Rows from block 5 of the image encoder of a small image captioner, named by matrix and row number. Rows with one number within an expert belong to one neuron, the router's apart. Each number is 128 + 24 x the weight over its row's rms, rounded and kept within 0 to 255. All counts start at 0. Numbers have three digits each.
Before each expert's rows are labels from the 100 images, of 14848, where the router gives the expert most weight on average: "top examples" is what is common among them. Only what is clearly more common there than usual is listed. The data: scattered letters and digits in many colours.
# router: router (encoder.blocks.5.mlp.router.weight, 16x192), inputs 0-191
# up: expert up (encoder.blocks.5.mlp.up, 16x192x192), inputs 0-191
# down: expert down (encoder.blocks.5.mlp.down, 16x192x192, transposed), outputs 0-191

# expert 11
top examples: pink; count: one
router.11:121104142156118117106156096146121119117135147094132128145161118119159161131143082114116111102148108112080128129128155129174155100087176103193111117096108112112158172106124126156121167142151119123145149149121110121157112107119122155106121118095095136115117139105136089129143106164121141122119149115144188126112095096088144145156148126121125105160173149156087174109081124139137110095152145122152120128098090137138121086155146075143149073095131084136171107126139140158115119096140093154113085131099119137125130111110110146094134150101120124132116100103146156147121125176117113162
up.0:102108133137105167128186130142098093101142121177169060079120161096080169144115138114142114109144125142123150140126127134138127121098120130118126170133105122129102094105176136131136117123111142135133123065099111137106120172099115133084121150119142092095209119162089144135099118143105152137117138157124102110148129131134072120136086162121121166104113127127126080127105114154147093147125173102129098103116157164098146184115116134116134149123121118115155112109149122150145107184088147123119162169141134137125126127149135117132135125103158114139143141130145118113100134121151119151
down.0:146149114113155138126103123149122143135095140137115120130133141131180141122156183128131165155118134158133122129106139147121128134117128150140129159128101116121108149082118090175150110109163134101104077098152096108084113133153128147102106140135133080153123099145129168125118115132132117126110171118116148142113053128121180142131110125146118128073127112135154156116128138186128158117158080169155099170108127111129144119146148105116087112107100147104095125123095117151123117164141152136109134099153166148132167124111134136131184185118151150123093101105090113152124110187101105137

# expert 1
top examples: blue; teal; count: six; black
router.1:124094099146078118164117070174107153138093083167160146126071126064130101154126120127095103146125134119117148138165130127119122129138138150130092140121114155126097111138115133117139114102123129112134153127157083107122182130151107121126126103116126063133127083111102112141131155107166110107133098138129108107129107113125155115157127105097126105121099087144100090096174103137151133122186133119113102120123150093130109128108148121110108151150184140139098127137096094138142108140117154089095102116104073140127125122105135110122144139196153121133113122109095133136137142073109136138
up.0:109152140136104148092170122106111133142107132115157137126135143153141173113096146127118151136176150140093111137114128132130149159137116144102166151134166126110171128147169139093117167148169123162110089126058148088109112131108103115155137172099116122168134119138151162135134109160171123141104141114139102111117144137166102168151157126102150171092133159132115111150129107118134149119080112154090181149115158139092161138131140150124172097056124078141121140121134141126146173128151171132142143129132138108111135140131108098131093125097125134134131075128113179122120134138123118158
down.0:132130143115128145096096120144148118116108056130173124138110105152132132113097138116127126122125123128095125112158104096136123140159097121096163112157170167072125116167143106112122095131172106161118092126118135134185168108147144160140119173134136106184076100098113099141132136127124114130150136134110132108118134148122142110140117121138156123129108082097167106091122130140134125116144111141166187142090150129115106141130114058113141133134125111103124112089160132090139139097118145142113133118116161159101100091124148107179126111184114151148161135159122116082154166149116117137

# expert 8
top examples: count: one
router.8:130121156146108122119112102149108155132122148092142127118174123103119147149141097104113158105152118127124130134143139134162181111109158106155117108116131132124140169100117144164128153142144134102157125159140137129127126108110162130124124135113105130140093137101112108138154108138135153112111160136129175191120113096068138110173124100129113118169187130165110179121061113164121125090126155131150107114120094108162117094171157093161125068137101111117151097131125158141073135075134100163095097133097114135140123098100121131111134139106082124138136101090144146138113136160127100147
up.0:140103112121145142138121152099132123142128120147136111101172100136152147109125168102106133106148114145178086132140092122129102155147106146133179094152098130094108133133154118162152077080156134129131050107129084155127141174119139127165155100140114121130152142146134119103140118138110134208157157105099114108084174121143100160128113115131148126140122116125120133157152128148145118141085111071147103122099134142166132142141130147113151163148118154130125144115118121154122145138122133071132075137145146136118114181110126128110137150098158162149162121144093137080125101140113144097
down.0:140109144120095082149112128138178140104149103130151123118118112143149101093123161134121117067121090109113123115110151132150119131122133100100158133087089125155128092121122089172118142074132117122138171110137104150143138113109126117122105144126121139109128127136143164144091172140125145152130118086102150113114132155091069114110091106082124124109139151157099104096127138168140193150138123109114126128099115183129159085158159125108140144108156109124117091117146088139165175110110157135121142133106114098104102118120120142112099145095147153141118108158089144079092135125182116132

# expert 10
top examples: teal; count: six; blue; black
router.10:127145123107122109082140131094108143082085109144142137128150123156067145121111135076169137145136164149160120118151107118107153135106118140100165109161130144091136147121162095143133122125113149129105109131073114160126142099097121091131186144172139090103144103163107125163130167176129133156138148128132114148164162131140106103125156096091107169116127140079191164161143141120145145108124096123099115101110140165159135172104142123114131099126114136125084158132136162072095157142124141116137142131163130125131096143110121122118108152121161120159159114154104125116140137142162124119
up.0:136150181184128168128141135098151103132139135119144131123161087153169136144146136132145156112135129115118112151093161117183122103128104113146125133132110121133111104131129152140131146151153143159105104131093142157131140160107132149211126122072092138180109150152133149115122115117109118193163153121101156136091146153096126120154142130137148098129148138126126134088142095092112170141130118129142137117127108104129137144153192152175118123146113102124165156122137154133169154106124122120135088198115129097150112135127110111115104124122104123147146100097139140184115143118098176109
down.0:159112110124128164078140131159108155111089125119155146097141157121114153072127114116137114136149129151124136149107152099150147169113117116087107167133120112147111174109113138127114105116164137145112113084124099137096115127129162145143129155169062106166150130126155100166149130142165132095120125114152136158111139109146122116108095110095130126113130145106108113130129067126162072111080136138158136106090146108123124139079113116132121138135172156134162113122130144139112168111139134098102114135168160127111169122118159176141127099114064137124127085142095146136118124175112095158

# expert 5
top examples: red; brown; black; purple
router.5:129160164146114150114140137120168124111086132126079139117147125140149128110047137172117105161157135150128154136133154165136087116104156123173120146137107077101137142106141154125098110123141147110117122138132141160138112119146089108134097109106117161125140118106161120130114094125099103143166142115125164134141113141160112149145129131160142120105124085093147149134091116144118121157143110139110142153136181150137122109150107096143144120177101121173156132091134100112162086161113163185158119125191154176128116139126097118166169106109085130129169116103122151126123100126144113138
up.0:119136133093165151130152138117086106157132112096172073095179103133110142097150144125121120134081135105124132083111081116082114150154131156096157134130146120133137136092092169122125168113121113130119088165126117131125114165097148121131086161152153159156111156139123091112134132149127175175156150114111110132124124187129134103112193127121126140140143158133139101101117087152130110141122101113143159121126141097101111124154156129133131143111098138125114135123152116101114142115113119121159177138143131150143091100141143058153152110179121141109158159158102143110114089149150132114
down.0:121110162143133145095120158122188085131101152143122104123139127138092153139136138118167113137157137125137161105075137095153132118096082109128159172114154092128160125129121111113085119139145123116142111123102118105131118122137084179160068126094134081151104145148168122130145151102139129136114165170135169104125131124132137094163128106124128120095162172106128115107143088142198159086138157149121121144134103108126145182118096115135125132156117095136131116113131157110150111117129169129147137160087117173130127124127167156152105124095109109154081102117105114106140118103109157125

# expert 6
top examples: count: one
router.6:152109158139121111116088114152140145131123139095135123147129101150129142178139107111113129133160089122099124107106135143146139101104136103165109140116145065118165121083112146156131189142149126100122147143181125149148127130113123168139136130134099170105136170095135119111115125129122103114107166113148144120110182120133149125200111108127143127146195124137144180112108119159167131169109145127141164105093080104143075149159126116132158101095094140152153103141159153166090169081148106149167107133103123122108115111115118129107137144130103123144118114111128149128099143150157125139
up.0:122120132160111117144126154121100150156092157130120122098118108141140113137103138152092150141135178152145134117149115130112131124163136117154122136113135118121131080102184095106141083112127140124141083147153128140105092132113084144105094139101120149087137148146170188081078131109151114127129142136129123080141126165132129123137139100114157112117129069160172126099123153130102123116102131130135156137114161103126119089169122140163118156140127139159116165147111098130156066142148145104151131138153120101101179136106084129177116119151186133135118149136155123072095117115151115097
down.0:091140170104135161096132124102115108108138105114143119112158112177116136148172160133098118149130146136129107143101120091142140113143153133117134113144113131153096165149092110165140141178155083091114110132120147120136182169101145081122141114119113112186110148156121094119147098118162142129143125073124076142103163160148117149144147108129166115132144168157122128074109086134135124124107119134107122126167134160115143126124085122153079096099101132068128105100158137144137152132147115127171113128111144156116075121147148155134128118132114147138147169134123153090146156120093106133

# expert 14
top examples: white; yellow; green; count: six
router.14:138138097091202142158122161114127117102144161132143143126137114146113092119120123172134150089099103064128115111122141169093162109136138114130120125130156148141087138122095142145143103145097064125119139129141097110131163124139113145127118128120155177123090120111155146124137103100109103105113126149096125128140145132129147131129158128155157135111143125151139147104090161088067132123097119147132136204098105133135195107151124153108096142140132122089160148126180157140167134146156115118117146118103095127123138117144150125102136127060131137119174127109110140148137121152155170120
up.0:110141095151142121122126098162113089140150137135117148119134155097121110140092128069122144146125141124145167137104165122128150115121126137113140133127166096120114122133116144134109113213134135193117147113138170077110141136145089162136139124132153081101117099132100140125138139115134127108123117176107112128104110144139156141118087146093175110092133124085151074098098120136135080160143143141159106122191107138095149150085126113078134126105136136117097118142120158107131147115141168119115141163128164121126168122159163136123149143120135105092135150154129108111132115069105112169
down.0:116108103156138128135128161146124113086127095136114126096134116155151133146083165090135154142197117087113137092179140074110099118113136134136150104152121137127092137176125106106132084150141129152121084133147117089105118140128122165139115139142100124167095148132096103112121108085133125112173135140127164106070132154157122110178137090139176124122109111134125134052156128155144107115091080154165131116119122126148131096097121099127129128103100134098086162135145167131130107124101142090138128084130158117114108134124133164100099095148144122129137122141129119099136102109123137121

# expert 12
top examples: count: one; red
router.12:103139085152117125122183171118122108156102136122164129088130118104103107122150126125129129144128160137111113144097161083091127133100125109124140163088140084142160093155155155122118111127110096160117122113158154086095077150081103111078092132101074090118115111132148147130112094129141131112100139131119128124125126121107174147128131143103107101133103141152111097126115189158189115118143132158130116105149121055126119161127103117109162129137070119117145140147100147184097142123130129116125121091108111102117130115106150169102107109139124138122117139098164154131111149142148114122
up.0:107130111142119129155124141106126123132093152127102121092121175108130139094128095132137113185117139133113119128113079068148133136103081106120149123159127092131135123137148124150107091127109126122145124104085112119120086137152107123099136130102121121145123111124117105094094141127139114116139146068201138159126136139114163153118194111126144126118097153124103189119123139189123125120116124181093121100132106113102111143082129151154157141089139128114117134155129127146090101154156161136127146150138127141092147087113189135125094149138108138105132150097106073183130109136134109110
down.0:112114089120161106125144132142088122191172112146133154110127197159162096121153135082112163141160142135151169112121142122121133094114146125085121115115115106134123100114126161135094160127118119102123121117179141135112159129125149063147134099159130110090121152129158129141143128171173162128146086135130099127087171122150097133140108120132114164127143151145151101099112084093132142120117128114094138128100118119125127131092110131101126117121143137090106114130146115131142131133118070090128124109093130157143171155126125185125127153113116107151109084132186080097128152143129110149